Weights of a small encoder-decoder audio transcriber: decoder width 256, batches of 64.
Rows from block 9 of the audio encoder of a small encoder-decoder audio transcriber, named by matrix and row number. Rows with one number within an expert belong to one neuron, the router's apart. Each number is 128 + 32 x the weight over its row's rms, rounded and kept within 0 to 255. All counts start at 0. Numbers have three digits each.
Before each expert's rows are labels from the 100 clips, of 14976, where the router gives the expert most weight on average: "lies over" is the class under the peak; "strongest on" is what is common among them. Only what is clearly more common there than usual is listed. The data: single English command words and digits, spoken by a formant synthesiser in many voices.
# router: router (encoder.blocks.9.mlp.router.weight, 4x160, trained with AdamW), inputs 0-79
# up: expert up (encoder.blocks.9.mlp.up, 4x32x160), inputs 0-79
# down: expert down (encoder.blocks.9.mlp.down, 4x160x32, transposed), outputs 0-79

# expert 2
lies over: /u/
strongest on: /u/; /t/; word: two
router.2:060144170166103127163203119211149132153087113187144117147095128163152156150171114154117053113126080118068181166104119196185109103153135111134101137109155090141131166100156139138112131224136076129070132158096067132140132163132120165135170126
up.0:144119124140069139181096110106210122157136112124164083136115132126138146113125123163079119158136100125137078056151158111104044119094128148162127139159141105155175133063086109095147104096145129097090157157093178143114129108127099158076168087
down.0:172148083067078084137159140171180145172163144166143110255095157099122116147124104118102120113155122198110147131161124116119153102188124136125129127113142142143112157116146077128145107127115154130088088112075125169127107087164186062098152081
up.1:119115148137058152117142203117128132127083102142113126179119075149145089117093071082119131101151123104147060104141070150083067133147123139159133150119136119210175087186161099162180102165161158130118133127108179101100165120151098112104106114
down.1:081106144152084114144139147098140095010179107178113168110136077125197161178173120189148151195117098135177108157129121139146152153140182089102103188185129135113093102145121156128149155099191128133101126190130125145165154166090110142178069129
up.2:098158089082116137148079089108115127065152095122160144136114130120142167177046102157094109131167133137157086135123153136147179149126146093133159134123163069121086156139120147147097189078147188174127136113088147141139173100126155131093152133
down.2:158118140157122116117123145152091098184086131154158151107141117156135095094146131183132136145144153135139172053146133142084155107185168130152164088158142115121162093119145106101153111112160164161157111097128139106117177117106164154103108059
up.3:128151092112100133170118125101144114137111193151195103202140147068121083137086060155108152126158157120173084081155158122141065150161094139109181149149122081134171150121115118072170128081174173109107159113118152114096133130147125125099089169
down.3:104120142132137134129133140139065109081159135087117110085127127091151166143104173159152126140178085144072103153197100198141027076225113170114132120138120139117127108122119150118125171101130121128108157200115135101147165061166079156142107109
up.4:134122169127112151076085196083147150121132162134128133153142102109191141137205040157116146126163121122119122125123138090086083118070133179117228168129136136114146148137198199099151110130111123099135060137085155132109126091136127103112130110
down.4:101120165098183104165156033164092099131126171125074133161113152143138134120080150170190126140114095166104142168165090157141186079158162092110097112115072111090140118133105105117157158119127123170066152174156078134112133129100173126139116119
up.5:110161095187100114090117099154123068071100166166151100129128142185157063099111133146138124113135114104166077095115147160133114117120121122162112170166126118160168162124127156145162126051170106138096166133161199073068151149150053123130116140
down.5:124094129151177110098165091075131178120141121178156182124123191140140142119173145069081139112099153151120172173113109082121128133135080123063087142158143145066078078145154138167137080151150121171098112194146141104188164106144189130169155120
up.6:164152085161117128098104128120155168085061152128114108139172146104139119125085120072087182151156100117173149091142124101083093176090089136149176150125122173113111110138113182161134134089155174146062135113095144114122142137162092135078139083
down.6:117056162171105135133143142068112118077186096122130180106132116138105102127089138108111095098084133137126115148140174155157116120114186148141127155129124121146131147153163075144147140097105154183119071142156122149146139120155100090153120141
up.7:169140147142186119154121173133128115041149118164121075177098123170107084116145142117105164135166077093154133136119150071080076133148082095127147151161170091128175158150118100157119158070143188133155138110160106126125131094140063111136126147
down.7:123100133200105142103076125107140168128127113116170189179123162128120110113148161155154148146129125131045148154152099139077106151139190120143094117085129118083092116171135087162090139188103162149137133113088147076117190096134109107115145155

# expert 0
lies over: /i/
strongest on: /ɹ/; /i/; /θ/; word: three
router.0:094130185151117152121204108099113114126072132176163096113095135141179131106139137106113090123169116134099140209105203145123023165180144084097062101104137118121083088130091176138144130211134107158092120115145134118138146155131157161157085130
up.0:156093131154193126130156095117184131079087125126069118131145104148147163129072148115117166154130138119133143062163076090052112136097074113139154118146095158146105131123054122117117134126100116138154177064159143117196171093169073091088129181
down.0:119117090113047139181108163181116079069147113127109204135136116096139156090122089104094111117159101076135151095039219063158095083185138129117169149135141144101147084134113136134123119117133135140132146163164115111144159170127084151168122130
up.1:144107080106094135147072148121104123148171062163185100129116158175115138105150197135118100097080132181174112033140125128126096161095107156103178109097150081197168147084113096123110144122107115116120095158136139049158178120173160119137133145
down.1:143148136143157125121183135179114122068132108153107091090118150106100138084155050098139105105089135162145109147164113133127085087128105145122147158127085163106183083097097163150121146163096144151094138061185068160081111124097190077128094085
up.2:202130122133125156157111076125131027138158143134131094140127141097062094138100081163085124152134086193183155110101095112127143143109175156121131156117142117133136073111161098130196171052101121098118127113163208116134167090154117134143131121
down.2:145147117135133091138131153179100145195174179095154141170116127113115105134167135136154124117135102089132099110167104088174050052145118113144174121135122159182130149117093157056116147182084152134105121104135120136070125134089133121099162164
up.3:153148085159181147126097203106127150131167113127137141120060156098084097106142057152099168147097153151165185086092119138132144131092157150134164180104118107081180130134117153146122094108104135174105091081111178177092136144132106156100122121
down.3:099118104093110168148151116131138064097127183124147148117095152142163080117102131175120129122126064132133138105073136137138146079092131108152157110084082087099112203107131151160110155089129101162117135150160138151211153145125095134151139148
up.4:114108110134157139153127133103155122111088137125148076178109136150136072122115112139096156143137110097175106092156105102155072138194084140164180139165140103169154125129123101106141123102125105129138147119193188093172110102122047151085138171
down.4:088120128144174094127086086150074103042067124125114114098123154160150143159184133149124101123132088103180115187123122165133054120228078134058120140134093105161113137144124149150139175110119125171121138173158099108069154099135150107165115123
up.5:131120117112116191083099113087108105151147118088143109156150171091100133113166141099097128136134144138125063096169131077112154082143086175149169171138155118125133109156124104175129098103136132144129123121115124088150178109161065155070156098
down.5:128165105126066121151205127125103121145161137171177130081107130154160144140125085152191116150146085063124120143119228154148160130141191110130143146092165137130122141093107145038122128151125110147144154107114046136161076157122149098157121089
up.6:130144111174103177125122176073155098055099118108092131138170141145122113115141110144119195146130097179160096084159139164118083080038077143114167172180129119133183167083116099106151092050151110138124134119137131116088116121142056131105107124
down.6:107162090147106115144132114148105150119087115148161154118123090148139118134100139081150118124139117000106169207092145078138151105169137116123093155170141096136137132123156091136158170221146101146153147109136106123072154191067201138115190100
up.7:110145100124120130174084125147164126085095130090097145133095120119113140128096138111117102172114103089207131105107127103159077140102104108128128132166150209124090162099139106117142123034164161087135167137129170132162134119117079178111157106
down.7:109104152132100118101101117104160158127150121150167125172145079176205115154092142172087177155136117091122122115107199129108132134095093141072089088097092085086166129119138098153141094179055121097090134141154029198128101144115077108173131168

# expert 1
lies over: /aɪ/
strongest on: /m/; word: timer; /b/; word: back
router.1:096131154147168161068141147147104135163100133165146184079133094090130169199137179145138179146096102129131144132138154178186192097167125140100029138097130171151122112082185131103112141177149147114148082100127036080103079124143180158184138166
up.0:122159095125126185147134100087099135134162140130173158113187179145112068187180084127105150140162109069186132109162135121119069117063076133136143166152129089154100144131107099151123182077128104153156123064108159121123208133139133105078107104
down.0:087146181167107123125128102149135142087106099136100149071090107105086131153132138054179090135124088069143143169100106201172141136232113124149128115126103106150115134157100148135113114176134119162101123131175120117125140127159228126085147088
up.1:149111138164112121127120075079099122148130136147182116094090081131175106160080067131105118133139069123202111120083128071095146119125094078139181145108110111157169168128141126125142139127160104136098168137156187095097199127126120170064119112
down.1:094052100217143114091142144137138161091142107152167136102132130132112117098121158144088148136104142143067114100214155123173049150118196160110140126158157127135159148084103178098122113124088126095106108156096122133108098128117119118150171139
up.2:178123123191105141116099124133187114049154116145154133152130204124116115100094135119081155146151124124152161127171163162133059165077120127139199143138144085105088107134147080119180118072112160144116150085127184072095178138112100116087124122
down.2:082135110129143095109122141132074104064083111095142146053145137129133125146143138169141141122134116089120048131158116184130158130206139151157118156137155108091144091168138179113190171179072123103113153147082109084148126137161053158075080125
up.3:119133070174060149111103123107126089148138089145199146157172198100076135161084148094087158099142108111169094085109122130192134164082091162161148161131168156113140119171148156173155182076120066148111113101149172107154205103153109157078175103
down.3:113179184128072069152083098120150134111071169122097057210101120102127098101098099122105111110200135130107152182113131082146085121113137153103133137122142122134135124159104129117147112117142095094098128170109121118151126113179119158124087125
up.4:181096110143134115124115139077144105104197116139148081160121220181188098127094087135089133113154074085131128126110134083159157136082095119141120169125171115122111199157111122127168129062139063093119124104165201140123198105145149126104114082
down.4:091118168043103106170159121113136117188118132181126162095082110158081148139115174108110071135086122082127188126201162152120125128196133135081080120138105161140139104106125166140106095135125122110038132045122120127114131157099095138125185118
up.5:172148119161125131155116104096140129095140070093145159112154161088125108186101120141105153067146140079098070065127197131141046121146121146167143160100118152109139133146141153131153165022093136134157113131154159080082188118173124151145141123
down.5:160149133168096107076157127142095131181162146136129187167157127125160158095119199163110145140106150200132174142154177151103118142103104179134129115164134108125134082138136118137047063119147141188142117152134081183182082111141124116132118083
up.6:163150152124107110132139130077137098143142168158133096124094098104128109118101108187102115118109110105160115077193140109138105103080063154178130154122126138146255092146133081121191129122150117155163137123170192101136082054153124123129131146
down.6:104169104092129121178171178142114109140131100135110154197104181155171131155126107133122126134170138061133177198082102181145188180178144120068136103152152094069093145157114076130129087102116107136117121188152095134072174166116211065188172138
up.7:110163067124140172108138153143092119038129117182156054119145162097148127067106138118161158120109142195179120127111121066133113146098127107135164226169143128139139113113124080054113158139120189104175163126121139148191135129150041127126083117
down.7:106151129080189098140058165148122089151087123102126151176122145134088148186104049098087148115146116111086096104151113138169122147093184096203164104116092060113158118166130141161152119092174096152128098164166091137076174169134118182113083152

# expert 3
lies over: /eɪ/
strongest on: /eɪ/; /dʒ/; /tʃ/; /n/
router.3:140126161162216151132177103177132150119117124116149133123137130117193152143062158114150158178097106133106097209144101186114122122163152125106109128158123135116113119117152165049120117211109156162135119152100077106130088160112200141211127097
up.0:150197158151129166089107098069178138091134149133150155198150112096167140143116163172142144126127130104130080095122219120082137102093083092188174148200107158105184089131160091186103122104112073140122123129125159077170129104114105127094111106
down.0:103125099144114107163118169174211138081170120123118099121082193125139099134135107142065129117157108161110123134150097077188081131153137113088109113145153149142126130104150180133191114160116097044096151119135148193169115156128127138134139080
up.1:143043135116138135142113171158094121134154174100143118157137159155088173161107143099083168147137128108138112081128119125131161179107101144180132189144107172123136100153109161107055079118150166137088139101096150095092164103129112106112064166
down.1:153113115122125108132172101091189169125167073078126082091156099108136165151101130112159138115136085158091129131119142144103149103126189108046096126141136123118099142135095159167121160142131145157133149114072094169113164146168204121184178082
up.2:207116094177144097179118153143148126144134093130134143192098130150109094157087186116070145203166087106124159107156098117154091114142105178212129143154142102094143146145098102106139081037109171161073165140154128126149119113186116111115103125
down.2:102133136161118098103107133086157120051056140142115179100154135125087055168179142149190180113092113172152134118117170112169094150107128153164121127142103117149121108156108078160197112139143102146192116158168152120141063116138075155066145148
up.3:144128138129117111170134211120207203086133085141093124145090170163151116105115129107070131105161116128149142146113116107111112153113109063180102141186139135099132108146107120127174109167155124137165146106119143145111102116149102124068095078
down.3:124139077167138142162194119153084102196145161114199165211123128156117118134116158115180141135132141172128094116097140085111132115111110121113053133168100052135102178135098129106104084141150122107179153213116077127126120111049177101139104123
up.4:140093134154080161147173185114170126114152118141128136097129147098149109148032149163129114080096148099181104173201117116114107121158152109134144134130142096098155143056131090071099101133137140096103142048125084132164164097156097150100145126
down.4:130119093147140113181142153144102162189074138132137102124116108122088162181116125130145117143166151149131154084103064148184147126148187076082132142123110077136118106161137111129103105147169092178131106114139145152133062186070138092085105152
up.5:153099120159112145143072189119170155095119126173134192199140152119152047138146098127074193134120090156154080120142128086097188117076125131085152192158161133113171144095126101107151109139109110137156147111144121149128169140164154146112131129
down.5:084152152126094121107111153109111137142101125160100059100102113167103209089137095149158136166143124136177205177107098124166044160165141133173127163091184138165112114121130158179116123078140094132076130097139149149191134157122063160138180111
up.6:159058090153118127122102177149133115114063094084122115194172100122135139125104149186030158166106120173103146111213170125122138136065160137109190092125098189164164112146129124090169147090086102144165081098153157103111148103074079101133122130
down.6:077138125122195177150117171125109054190126138133089137107104089135127081084085131126123154112141153088075123145105068154151177163094095152117097190110134132143146105145131101149192076184088074200092134171115138122157120113140143132194071166
up.7:175120128135071147118087142125186099123099139100146093182174162111133095093135110117098136153128118149170137065114170105136087120097128144142149178153114146148184198098134137080173061085128187133137156162131179091130172093200097105134105117
down.7:113084152125108079124130115177158083123148097125102114108116057163121097103161135103136167201127173052134105141174098155127124162140132080078170123134142141151166149144051104161121189082125055157126148124176147118127190111138134162165199075